{"dataset": "larger renderings of crowded toy scenes", "train_examples": 90422, "color_jitter": 0.2, "num_classes": 7, "embedding_dim": 192, "stem": "single", "am_softmax_scale": 16, "beta1": 0.9, "ema_decay": 0.995, "steps": 14500}
Rows from block 5, named by matrix and row number. Each number is 128 + 24 x the weight over the matrix's rms, rounded and kept within 0 to 255. All counts start at 0. Numbers have three digits each.
# c3: 3x3 conv (model.blocks.5.c3.weight, 192x192x3x3), inputs 121-131, a 3x3 kernel for each
c3.0:145170098129138118146138117143130161111094146122083147112130080137112105161113129123119124133170177103135138122100130189129119143126117117128104141112134149114109105135127104115091123052096141137138127132130148143123132073133094112136111115126103139091130119088112103132104149090182113103127145130
c3.1:148121135128141097151170128152105084084115112128073107125134107081112094130155099077130124104139158136115092115138101143128136157111171093131100152111121106109120138101113139112097152101104136090106116139138076121149123106124099146133140101126150132133156148036179146108162131111132144103140149139
c3.2:133073104107135113126102130117127059138103165126130135104166135147126103110096101098115093155128125121096139154155134152115168107120121107126139137109145135114146147098191098072133126123111166110128136095150128103130113127108115141145144108127170130123138120106118120115109129091097125061114096090
c3.3:159123117125076124098128115092156101144136107124142116117110120161124083157137146118106110118091096133120113139145121119133108130115130124118110123127081129148079106141116132122121143098148092119135124095110134140133149115084123130157124180132076162148158145145130125148127088118133101137134155182
c3.4:150133148135085116152117099133130105158106150131140128122138116103168103137115116079087097139124104114122116123149124146138137154152122115142126125117119096118112118103120126104128120080116133169085167133163079105116139122169150155157147143102122166125138119096127098133121138159146118129094083136
c3.5:108110156120117158129082093114147166132137117102120159165133143160128149154089119104129121146102176154135167107160124135121106171162128125152118082099123135144167146133178113112142108130164131178159141131165089128134121151177169107074147113120111129108125070151140115126128096174114134120128094129
c3.6:130097116118116160097121129144130105130139114126144161065071108128120120194114142101147066139139182094099097106124121133084137128102117107117109142094156142142133145095138114100141120114109170121167122120106099105114147173140081128131113091128160100087128114129122106099177105137130147155145088152
c3.7:141114095160174113149154161138135122110138120134067107151111148104131174116105112104177101080136125139137157110100144112147091112111158163094154111115091118070136150084168167123117114102129128100123124153104085136139132128119079133138117097109110070144149114137140131115126116097149153099134202146
c3.8:103148153125105103110086111115125071111135124136124073121144169111183164099122078135125112123134138151112159083153122125163151107089111111110152094086125148112110120118169105114123093101094111121100135140103118158149128180072126154128119150092131109160133141149148093105111151133093124127108171131
c3.9:132118093148116087171156151127154151105149128129144109103108156100115108121115110157140094130146149143115157096123167097139110120109107126138143082121097141141134121095130159124153104096099131167114093136115133128103124178166114149120142153147116100110128085136152105145113132115152148153188177143
c3.10:153088098135126119122115165152159141140103132132126121124079119126102120114106095092123115101130108086090117075071086122108074110104124106074091109087102182110116121108140123114114132140145136144141089124094145143124149180159156092153126132101103117137110154142137086153155129113150164124116151142
c3.11:107130162099106105130134132139074081138110134123110148102137137084139168136097116115177116148131132156090127129130078120119125145076129125128118139123158115109120151108117149131155131101151142052136141126102108138109115165097147114133125141153110111125137132166166151123127146140098135110083091098
c3.12:123168084116141124151131114132145118093113123120131115154143106182100141127099152137149170139149150127150147159137106126128105164115109129124105105140101145139105137123134122089131127119137097099117091139099115145118120087146080079160087115126129113129150165102104130103096120127108125139177153144
c3.13:160097099157113133168142152164095145164144101129117146164067149127061110135103144122113089128130092147093100120112097099076126126118128122120106125072153124119142154113106139121133140114141165143132121128105088112087117150118075140145141110111158114090151090143107093124142104108152131143134141178
c3.14:133107140151115121151123142127100156122120134117075148115106112083075080141074073165146116124140126122155139165164147100083114108114075132127138146082109149107162101127163109098134158116139107116136128093113085119066150140176128137144100117173097115154109100140131122094134157125128111137200140160
c3.15:115089134127088146098117128124139101172121123117102122145099165098138136149105129146126143116138162123114115110108081112115138145156133140100105133125098152130126147052134166089119095110130166099159145144116125108105119168105121112123143122144124082129123099156149125172116150187151133162085102151
c3.16:134129124115068166097147167136095177146134157090115118143134124148089128157091133186176135153127132122128117143124133140109134151101106146108113144095145174127183119127117096101134089111089130152141151136154108143113137145177141154146104097136093155080162095124118107138110118088162103097130137121
c3.17:134130086112052095114178126125111098160134073158133123137151170154139134135132106146108143117146110159086118149146109155103167132131110100122076130085119133107107129081073161094135093124117137127145148123110133140161114107099156127086150084138145142089146130114114116142078109124110134109131120145
c3.18:115086124133099121101156125154131180124135118162107089161133124132118100115084075133185152126117108114096157130084132123159115123104116146119096109136104125150145132093110110130121150099148146152120141109107184122144156105124132141082147126104094113101098111133123118146119088109148083072091145133
c3.19:097136118128112121153122140092129080141105103158106134136113147153156119177111131115117151124134110112123120130169108117138172158145111111127100131121119152098099135116106129133158126126124150130097117102123114129102130129097168126120156149126151148110119139116145123164098179157143138126131113160
c3.20:133137161144143152141165138124113109111125127085116094136076127101151133157102140070118114156142132069139102091140107128111137152146086129137133137129108154116101157110134131088139133103153136079127096083165125147143112153136110132150120103144160120095140115119163101163124161157126167162136166134
c3.21:131157134113095108141125167091105126136124103152134134132100092109106128134113160140122109125158099163119144155157111138108167155138092138124084107136118118119134074117104113115129090122128104119131154143174078135115106119160143134173159135117092107088115111108129097150100137142159109121086117149
c3.22:129127131138075096123110120125082177091123120178137102130101144147113144095082117147110136142153119136110160148131151122123151129079126111111081144109130096079170157131105171138130074131131130123136142146141129113145099136148104135126117108124135179124123104108142112114134141155122083149174138140
c3.23:119107118151110098123107172124167067127133118124142092119100148125106094101139115157157129125148103142155148107100140110138093111085156159119150099120114119093102124130163125115134080122134081107094118124130113140118104174123125135143082113131118107154156110130104161177124121116128084119162145168
c3.24:130124120159096156152104102149140108117113137094149104101136103145092120117121116141116189141127099152145164159205095145156130130148121099138089129122092139121114159110158103108103147124064136142122144157079147172133109139151153112127133107136127094130148157129097135094119114131133088146149132127
c3.25:108137143103129145069109120139131082092135108131108158114076095131124172114090121186167130165153143137166120111161168151176136126128141110118136118137108091113114128156156114121140149093141118136114149125154117140130122097086078146111158171166113120159104152142098125109150130151086107140110120109
c3.26:147120147121067142135155144140118089159148100143128125135133177141139152141143116099118129088154101129093113115131117123135118133133141137107107124083145115124125135104120168129114104144129148142143144125100089157136132148092139113133145101170096124110095093089172123118132083109096115151132124161
c3.27:103090149096085119122113143118138074136132106158130156121171170127116098175115155126140105113140134121103097127196100124101170149141118099144084130123128144127134127097129106125110108136125134111111135121104103128128135175135184123131140139139137151085147110121136122138103110151121128139092075105
c3.28:125056165101123104109114165101109117142132125138121136110134144113141146138124095122202177099136162143097143134164106102172161118133148120099089145134126108130097119102145133124098110127124125098123153128114142155145142129106137143135141141165090084158168124113177117119142109158121103145043115128
c3.29:093093130139125141111143125077143146115104138164126174147130171121122111127128107118140120134114143129131107124128153147125165149158152104099111152103132148153112119131092121151082140155130092132071129156119121112108111110159117141114168124166122159124122156124129144088165127166118139103116141139
c3.30:133132123131090098142105151116104107154116109099156138161078103123102114146076146123156101156086149122135127117114070087116118123139096124081097087125050108084081135053109129130140113144116139102141132165118101124101115190132137126151145100103133105136142151142135091171134119114126128086110111123
c3.31:120129129172131156078106118056117131127132120103166105081091088119092104153117144147110131098132133114160118075115105113122125134116141087100126062091158095133116123156131127112141148148176168160151136139123101148122162113145111122131172078141130092108161138112126137137151097113145139119107138129
c3.32:094127133134118148113130152122110087130137094145112147114152125123122149129110071135114125122149151099114089142159102091129114079142087099135091108117126113119080113137099109152125117080119157143118139137113144170105152072101129134168086116087133103167086138139147120099120101147095135115110113101
c3.33:117147139118151132129085104118142132102138114130115122159106158131105176183128183125136143121125141133173139121082137098142102154162155100154102135111140116122101160139078122161091157154133160166154157092138119128143153134157087100067123151104117107090144136120161108139114146124170151134102094075
c3.34:146138123110124125128167177133206112129143093138110111158117157125084104209147154107145126094158154114090128112088153133103108121127109109108123089102078131175086158136156123140114147119135115135128122139114107157084150153134123154120137096135136151142181165159139142165138087095085122142165153136
c3.35:120128137164136160132111166143095115154084116155143135104109126135118099110140139143159152142147158118162134178146149114113128114140134153124167136109137103093130161114164140113116106126124132110109097095063153120131105053093158123111145151153146130157118123113163137167089115142159136131136148172
c3.36:091138158141108158103086103151136130154120145138108131132091143130103147144129114131173142103163138128189160133141105142144094100115136086094087122123128109145120103146102084132110120150166166127185116116147160155129117094147097106094163116135093145121111109148113148098110121114105105142129089104
c3.37:106118085120073123128121135153127138168121092164113125135141142140106130153099110155139110177129142143109108118151120105088134113108099124118096135108119121141117114083112101100153114118144149092159143112114120076123147152139136138118123121151085133099126084145109104169124183105163127106130135118
c3.38:139087136119099124111123169134140124109090121097152112114180138169086093140109119098118074149122132125101117138180113090096085097140134116131119106110098118129150123132149098122121113099106143122154143120115123120091174149159148120112149161092138138143134119135120118138118104100130114091158128187
c3.39:195128144149135101126133135150128112163135089129123078111129134143139102085132103129098106100107099127081095164134110133110160151098123130108112102083108112143115104115144115101127113098131106103137133131102109134163113125080141130140136125104116088122114116113105100144137098135098123127095127121
c3.40:129108140107115093123107120136134150139127119125141123084108148127092101158126089124149098104136146115099123093109153080152119113062089082075091121110121150160101071091157098099153102096111152157174136115103155112143174179139129121123116116178083143101127097115137111125126099113104131138152111164
c3.41:126131170120116129103149131113111126126101112132104105089108116135117144119130114167136144148187134143137128154133149131149122167082140131126128132145122135121080110166098148099147133093136179109141148120129159151105118048107117160137114117175071147118107132094151149121135117190091093112103172119
c3.42:136155152132135114133104111134148149130144090108111131135097137110147144081105108140130140175136101118102114084130079140151151120112113132112118100072144098090116147146123137106125119131106156168140126118138122104128148133141146114119124125130127124145118115078111112098127129177157118152099148095
c3.43:148155155124094083101143116163104131114142147141115163122129129143144122072145152132142134162133190161139162124114151145086185173128139154137125136094085127131118159109096125137106131102141090116128075065082100126143062083110092143135166092155167155146153133089100119100151095174134117113105144134
c3.44:113141152097164097149109105109174101099143132098108150110127139118124153173096137126173174086145171103111158133154118146149133144127143164148153128137147145104098167102119116131109111121128095128111121174164162155096068158145127138153105110113129121115136149136154118123091115153116140128156125069
c3.45:122121129130080146130100141127113133087085100168095110092107106131116121083149097132131140178140140159147130095121085159129152120133116086116115105114123093119136123124147108119143132107120128139174133079120129102136111084135086117097163121120123124157087117158118124148095115124115103110119136123
c3.46:124115166094138157082098139172154131114084102105153132123100109138151158128133161135133159167124167132170170116134135137159120098106154086097095116146105128146107153161131106128098175128138132147158116097155163148160150098089092116122102174123131123164127131137141142139121154153095128142093117128
c3.47:124120121138099126155148206144132128125088120135121086150120131132124120144080138107138128174152164112127115114162101140096109121126104164154120152122119123114062138132114150102148108098104131074125131073104123149090128154114116112124108119107139108160118089159135098164093114115088114104156165210
c3.48:100130152125107138130125114105113088127088122149125189107148081115146119125094112158153164088111104102144099100130089146122115105076023125130115158128159106118115149156099139147113164156137157123120162124138158159132145066116111102137104114150130109147105107125158161066165131146133137140129131143
c3.49:098142128123154113108088105137119085138120141135151144112149137142152127159138143118085137134164148094095107109179104164115171161154162111125130140106111145127151125069143136071127100102134093107082131141084138133154118175155134151152159089109155127086139123094137125109080123156108156113080097096
c3.50:138123131147134098153150179119121105154127171132133135102143146123111101099096130133177163115128106151086109140152149149129141093097116156135140132085127137111127145087105130098120082120093102087078143139157122114144105162111158120168123114161152096079164104087122132100134100143118097114123171092
c3.51:124111137105118148079120128148102136176084117127123147129119178152139108114121157142149143140134168139172162145134146127131128122130127128116123146139137115171123119147122107142106157173126112127137118096143138127121117093087122096074122158110119140182125136158143129151117135136121125118103120168
c3.52:083104104107080081106118081150148104143120164111148124101132153129116117094109145118135100154128150118115156149167149145120152134142151140124159134106125140115145178078140126111118150145150084144124113164103121125127150172121141142132132137104170157134144118102140096139145104082118136103135078143
c3.53:085158124096116111097139104130140131130132145159098143137123157074132107164135111140151117148155127108113139084121111117151154165098164139123076117102129142099143149125151144128120148128109124114111141103105162122181141162137118115151138177123136119129124101112167125115087159134117144123125142119
c3.54:107125153079109107119123091083127133102132141127106116111154151120156127129104109117113105129146128128119143155128109135161141140100117130138125120112152124108122179130122122148124098115112116125120154127128145109167133178149157119111147150074119125129125141108170142125138149159123135141101122103
c3.55:111110151130106126125075141135120073164115130116140138067145119122110109182090156134144100118113128113093108123188122132119137150134131120155124132124097165111172116067132119081146115110100126101099135148120114110119127187154152147132157122152133113068167088104151100137102118140131111119094106121
c3.56:103128101168105145146108121121099112146094159138101128120144139136096131117076133148128172117175087129130135157135146162120160161074119138156141154107151149067143108154108144116158107096160115107118148061113127139134082093140121142100111127111147115130118134137112102140096133116129107138160147145
c3.57:164125135119127097154110151170081117121103182137112157130149121135157151130115129089146116146136129127133107119101152158103123079101102113122126147126104132097126126151141164137138149118124116097124161096142142112115117082118103107148111176152109168173145160124141105132133142136130124113171143156
c3.58:153160141133167112135128116090131123153121127157110151106135135108160132130135157118100150115113116079129137166093111181176138155165140124131132123151175144105111166131110154115101120154129085126108146085171151122135151143150151121110149103101154141130147094132172127128139159169131146135099101101
c3.59:163098104150128109124140116170133089141090110155124163076099085112149107122149155095124069139102170111121125117135144119137111129120107133138150145133101135100120139097173130105137131131139154139109157109101147108135111126118143130149143127129171117126096155136109140108124121108141152141149128135
c3.60:147132134102112137084108129172083136153067085121102107121144150134116130102134158100130122149118135138158148111128119119141131137167142100109108128118138145158121121119120113145113143155146119129167104104126131136135136081120145122088099139103127129179104116156092135168130160141124104141117111149
c3.61:094093145127112108110104117105138128143095107151105135056153106119142116125138094162124141120133132135111100120107109097134104115066097101116129131119086083132055076137133135148123119097137157114162136108114145136097171130125132139142127137177071143154136150138126125141094127154129104120196149177
c3.62:130142140156097092154084154140112131102142089128136077171128174140120137152083110137146104126113149096129122137157137112098154132109131162134128092095099144104107155112130119131118131104111149157119099149140132127143120185109094119129127148067127116085156094129117113121117134127156146131141151178
c3.63:139158168084140174129113094114125146132120124133099161100116065084162140134115119159083128148119150160154137141124121133137157158126094122162130117134164111140142115142128115143073140162125150119133131140106149129170128096089151118142112109142087115137133125139164134106119141139099100108137082130
c3.64:127090122155127119105120125101103070077151158146125135109140105121127148110138140153133117121099131142121108135120095129095150175117117082135126121120106155157172103091169121121145137139117075149121121133089119158127106134095115112102080136108114122147141138140145121120122116078158114093095117128
c3.65:132120123142126113148145106089133119083148098127131147144129115108159120145109076131173161125121133089129085123131125129194139139084050130092129142136136118060096115143135135127120149064093110083117136146122148138143116131146119107152136116130130135121124153097141139093107140119132118104161159094
c3.66:104177115136146167120138186091177156134146114119120152103063106126147132152093095120104102090138125102128110113084095131136137107078130084142113098135122095126125058166101138136125142145146121151126144128130117079157124123168101114112135142112087102104150180138115121120105168105169125162124153158
c3.67:125145136096125141092098105149104144109129054097151055091082136150139156127145163159132160156108124126139143124146151115132112110148175086135139135146108103134098112149162140103153169137161124117157129110183135144102162042127121132072124130100093152172119124152127152130134130121098116138064082185
c3.68:128145144126084138114082106145116128097099099148098113092148107143131117113147139125175122121141152143161140128136118187123134110132116111088090145090113115134083112104058104106086156133090114145105125117148154148110105113126109162128152143151142120133171132099149162131140164148127073139149130102
c3.69:125172165138148126109104097071114110083136138133142103132117111137144169143108124083090136142157157144145142111156141127135163160117110117124120117116143118073100126068135143122132114103144093109109114133161103113104100134136097152131122111114125104136136123132107096102120159121103162135135107073
c3.70:158130107142119108103108183126154135128126099132148176112090098124124073111099131123151130140127127100090143111118113135090121145109120124112096058076088081086095122081132105097114115149097158144150097142140128094107150145153114116128135111136118105118119143135138125131149155103147156127141139158
c3.71:105130150102149095130100104107152097100155159123127118118179124110117119101122083109141168148153158114111140129132142183154168098140118146146147145119128109088114111138111121128098125128114120112087116123149141120145133176124159154142120111086132134099178137103112107111066131162126150086144138118
c3.72:117098153120129135100113086137134142132123139100139109109128126139139142107112114115131126139166136107188106177139150085123122174169180162181160100105131123132137117140135156135153165102117139119147123126093178135177091103124093123120146166128089130126099118135195136117130068139153121142176151171
c3.73:098118121095175155074136102143101123136115134139150130125126081104143150119106108134118116133159134124144118122124142140132120119092134131117125128121099110096086104162113145141086186117106127143097105102162141136142109052112080133123108188161128133143094153116151144111109132105095145131137150134
c3.74:124113118140107125136111146126180120130130142154148139136127177134120122141118143095067127139103107124110135118130144128141133152154136129135117134140078148116084131115115140116147129124124107145092123129126134099093110130085139163128113136102185104128123098121129129174133178127086122102097106125
c3.145:116120125116107119095116130138082151117068126122122046090123109161129123146134150119110151141116155130146124152121115170138111109168126112138113134136133134139124098142141142124123158119123122161122085116157167118163124071145117119073108152064110132178166141163122160137116145094136150136098132158
c3.146:119070113084143114123137115113132107093077139139149177131143153145117138123126108064102107155142166129104093060103122169139150130103116109122118160133156134107117154106126148117102135127093139106118122125111136136108126118188097154133081110134164090140144146112143159074136101112143155079141121099
c3.147:123153118115106125178132092153089140152138124157133128152121106100106160133121150166158132134169110137142141114104127138148147129104130116080112134106112122099149144093089130108107079080159137144153136151129185131157127051142101154130108090136086161113123107092146127116134110143140097147123136110
c3.148:099159132131089125142121158142097154086126125106106125127109094104151122116139123161104125145144131133145110128109122149081113101119157123132111140128113105131159116117162094141137116133117118144166148129126164115149114044141134133146134162131122148115129098126143128111130174142146141137147115147
c3.149:126148141137121131150092121118132085092112127141103128168151165147147120158098137112088129129116121114139134109159113148124131173143136132154135131095086145158159124100143099101125102150122131106141108133117158113153131163139112130109150127078123121093123123098127145155117133176096174133119091135
c3.150:095162138121120116157161181135065097138134141121108097099150123129131123123171123096106112102193137090124094141175135108098104087117128152099127141080165106107130144107156128121159129131144122101119155157115116139151115070142116155159176105119167115142099115066119148106121087086090131098126127139
c3.151:136110090136130105151169136165190126122126118139095121164133135093084125117097085128139148140114139142093140101111112096152119107062102119081129116122104121132096137106157144125148101132172153144132087111108141141125145128127088100116099089156152153143146134142169124134115085113170136089141186157
c3.152:099104105133127153146110165131082146119121085112139118145157129158121148144072119144178107114137100136138115099165123124117147092094114131120138168115150148112120131146147117148108103134098126087126163119146090100115139138157084140110151137137135137151134106147085095132115133097134131166117115105
c3.153:162142150122126095097142067168132102143105119147127081096132150126133122101139096110108099102182126094113126144126122164099160130099145125110125159085112111098134104103133163106171117103097146138128163111103139116173139131120151116152160127150137096155109123109157155132125091115037122072148133103
c3.154:095098115131157174092117113129083144142070131128094118086125111165134113140155118102088162119121186127125116128095104122104130153177148110143129121090105129121117135149118132121083162126123098156072092103135132112143072074157167132091121123101091116149126112157125158154131131119143142138113134141
c3.155:118127112153110126150116204130124172130129130106135121090144098079078079136098096157154103142109127127101103139136097086092089139116065147134104051089095138145148132101160135106118118072073137095180127118119128112070150175158126123170138132149114138102119091099173097133151122118162127144139124161
c3.156:117114125119093125130140150140082092139109132144096135066158099116148139105130108139144114097146104126097121126191111137127138119132166126131120129098154124084091145140139146170138128083152111120076130114123153149146127101121109149120149117105137129143168144109160167137130076147094112098099133124
c3.157:143164156119128106108125133096085159129137129110154124147149147179159175096100120140100153218116138159136162125091131114129124123128137124109127083115095135086099143144130131121150163102131111172104109134133156100131111092115139136124132150089141142174148125176138102137166148126136119150137113134
c3.158:069118102095088082065102102118103146124121124116170129162135118158158186083125136141100164133130152091153137120087150109144121108145137119102104125115137121112161145112102144111111144134155094156145103122144131107117154110114141143135136147125124133098146139179119105110139165126135110129092106152
c3.159:146177165122126108118084121097127073158136152163189142104119117157148108142105129109145052141130125153137098128138097159109118140162145118137134106097109098113136139118132116103136111140130119114118129150192096078079103150112127107123130135115144143135142123137147115138116148148130134103133070113
c3.160:099146138108123137122101131109139069129131124146113128143161159119130111147134123087085089122124118139146138091140123141133162138136151115123125140128149126088132130099106111100135113143139123113120099104137099091117124159107139143116159083096119158105116116110117119152115154148140140129090101093
c3.161:125122075124142127126121131154090164115119134118116146115095083119090128101080152134141083113144075128152120105110116095129143125121138083080131106134166056121150143125117116114133123119150109110156140098129146143111152079117083125107101116166093123125114121124127106077103137152131133129176114136
c3.162:110137130082172099132108079130106104110103139128140088101158106104157114158116126139178109147144145146110140119130137154142134121123133089106124100128125109126110130073144094093123151122106138079114128146140150145095112153090139112169165135139126120093141120121142128075113151109110103102130161131
c3.163:128110152157121159134109108125119158103110115137137161131083168138136142141126114081108140119089144118147120125153183136133116110129122145188112170106164113154130092127132096116129098151133133132121139143192119115121136128151066118074104127097138105078174105154114116102179116112141126126146089092
c3.164:085109169131123117130109104109117152138128143109143089118138131097086112135129151141157103157164132104093137122156152119111134145137141114131119095123123131112183121108124139132136122132115094107142153142128136165182102176154125128144134149117133130084122116105151095104126139137136115105173120082
c3.165:111092128111111127127101126130104100153109130135138102069099088106127116136118108133107111163130134120093128108115099142102102111131163114089119115107111122131124114083147162112124132089117132086157145120086103126133125136080087117134124147088105089128120112125133111106122106092115160119109131119
c3.166:101112112131118145135123102151155132090133018134143065135110138100135146126144152157134100103132108083166110135155140120126108127118130113097104108131079136077105109178107145085108157111118157119157110125152164139112144164134139146071129175119083133119138133134139171139130139136105134141127131146
c3.167:098123121127129177120094150124112095114117121141127147107143103149182118147150126117120155163138147126165142126157098140106139107140169106158122143114149126103133142110113102081134136150105140134082126125125099140137107145156119132092152111153114114129136138125111142113123139145130131157098084118
c3.168:156123142113124125132095127135114145106097117115145112133175148162134152162165157102119112135141135120141147143165108141141124111131119105157103082070083075136083130141138127132118146134105128147198118091123117084100130099152113133079094111065091116111111096131109155151134160150116104149113132165
c3.169:129147177124107133079096096095120148164094121129145120114142161140132121097136168130136141144131147157138168128111115103135109136147141122110119112104128159152129124124134123136086168163140108121160119073102152116144099090093157090097142164124123134165121134175137148169130142169119132138111106156
c3.170:140156167110146183085131111101095163174090158107145152153124148130126114105121131151112160169132132170159155114131113105116118137168106119147119114119137131167138117126110125131097163130134092124136113077106124160120106045119117092107126151120129152121098137142133128089146133140123120181136125184
c3.171:122135110106130092149123079092160106133109116151122123141122110122147155133135183149100139144137117088157154129158097156134140150147125070140111121103131119090113102144113109090100105121099131146138160074181154116123145116119160132070133112118124147084118098106165136132153157159165138131119106121
c3.172:133083124103118164092129115164102144147133180125115145103119122056095145104138142130122116153122114141138123121107138106111101144113138146132149132106168153080138138116127129124121139148128112099153133115139130115126151108155133121155126098127133118155101135125137121126135110141107123142096151139
c3.173:145067101114132137108107175114129037119087122124126145089133112176117116107141110106140153127128156118133105093159130156131115091140122071131105107093098134110126116092121110097123113145141147110104111104126137104127119163130121131130110128112157117117135157119121136107136144128130137156092069139
c3.174:130105075141157117134127130121147112115102136148137131102118119140126115139139140076093133148137145086116134114132094142097154123129137137150116142119156152108128184148167132119126134138120161137083119086136170111143084153156121133124101120106184108087157147103125150135099099081140140138182117131
c3.175:097106129105088129135113125139108171118135186121100110131077078106108076145102128117161120138171133102121144111129094087123109109099130142120089114109093068150134122093144121112149156110114125158139146089133136097108138140157109153164117105160114105121122142097131114118145124116133119124175084190
c3.176:093116116110122174156081153137121106128115153157102151161130159116092084164152157141168168119140117129161141109147154129127156135172178140124122153126139163141145131088105127116126109156109155072137119094093117086131102119093120138157126083135109117150117118140146126137165152147146120152125106116
c3.177:126124100123134117163173153084154083100149175112139111106165122132113138141157102152092128137107127093104114084116124129112141134142077120124123112133134140138150117141129141157141124106117155149044096146149138138145146179144152147153102135083143122124161121098153116139133134161138118129189165159
c3.178:209098192115066126109131103136129123134107118117086131165130140119145076147162122134160125134175139120167135108146133139103138112155070097140110128098123103133088087114121107133125122115057178173154134082161125141137127101096143126130140137164133121141106109121210177139180121146116119129109117110
c3.179:097114146140109106131114176108140098123153127111123108132123148129166151149108095126148166114108142148089125095144117089132114137116074132124116112126116140095121125103113113126148075090123162089102086138141105149119149173127159121145156147110135146107112110102134076146119128128142162119083129105
c3.180:125089116131145131125115137119130110111057132110134148110136087160116073112123137092085099154140146111167139117162132109070147126155152126149130122123154112099113154146176123118133136139100135141133124101136141100147090157147114144098093121131169115117153143147134152140075132088114136109160135106
c3.181:152119138091138127104120126151100155161078127116123153143129127112146093122117149092104120122106150144164148149114103136128128147151117117131116151133139130152111131133106103134092153135123106157136116100141125108103118080117119114078119158122117128150098129117120107145125130138124106140117121158
c3.182:133102107112113104106128143137178104123143092139135129132144188128136107089118107118121092128127132151102155137145132134130150119128091154135135130084116136122130150093133123093150122119112145151160158103128128108111108171115106129110168113153158140083144149097092096149091104107124145080128082120
c3.183:170158154113169123126148111108112061154108128093126069142174161099151139146134144104159129094143140116097113155157110125156135109113099144107083062139113114140131097106130122130119127094150136133144160113125152128158103170087146133179197131109102098099144107100147093126108105131092123121092183108
c3.184:131133168126087136104119113161107153143074103130071161164106158125161103124107142131164145108138122148183179114128106115138116130142131136126124129097127111138090122143145079120126130136129121141141118103093105102103124086128125128068108169153117121176097113144104132142121126157116063151109132129
c3.185:152111097137145168141117098105119132121124107099090100136118084139112071123090140160096157108148144120125139117115111139126124098126055105136097117098095085127088149130116111128110130113109095098112139103117131154128129083139158137140129119134120169152167152112151128156116145103096132129189135130
c3.186:127106083138103153108136134120105112073104131117150150085116124112153106141178112120124144103108140110135104100109091128125133139147135099135108144144134126108119116119186156111129109173153126136118060144115125147137112141150096129132093129122116090129166121128131161106133098131131176144111129125
c3.187:108112174120110082132130139134115145118124154093124111134087161109094115179146098111143089129150140107120097102133110098095113155103122119077076083115074154097146109098147120108148128130117140120118115156123143145147107177110152133171110127101113113134111097158197134160145093143140123133131183154
c3.188:129133107135122163169091134143110126100125122143104147152130101148108074149102130149111156119130093135119131136099085102157124106093113109067080130076150116135134116117150106072124131117155108121147132095111106161134148113119113157125158132153135136156175131133125108108134140108145114173162141132
c3.189:134124129112092102105118132166116065138144116125111144126106147117143118121115120082149083142136172178121130138136117142106149125104129142135114146082152156107140165080170129077153100096138151056132135128091119113077096167085100111116130093128159119084125128126146095148125142101107134094080111093
c3.190:144132169140088103136074142157120124132130153132148140117121139107127088117110086153155110116096118118103124166162161140113145103051107162121180102073064141110149121106175112096115121115150136103119112110089107116125127148118139120141115138148119093118092139130138093128100111154130103117105089066
c3.191:138152143089118104063098097143112125142079104102125050107108172146132161104141166178123174145131152141154187098146125099143129099149139083122142107132141141157136093113142087112145143159178115156163101105105139150128151056109169099086128125103111118170094112154114152164121117156103124107077102169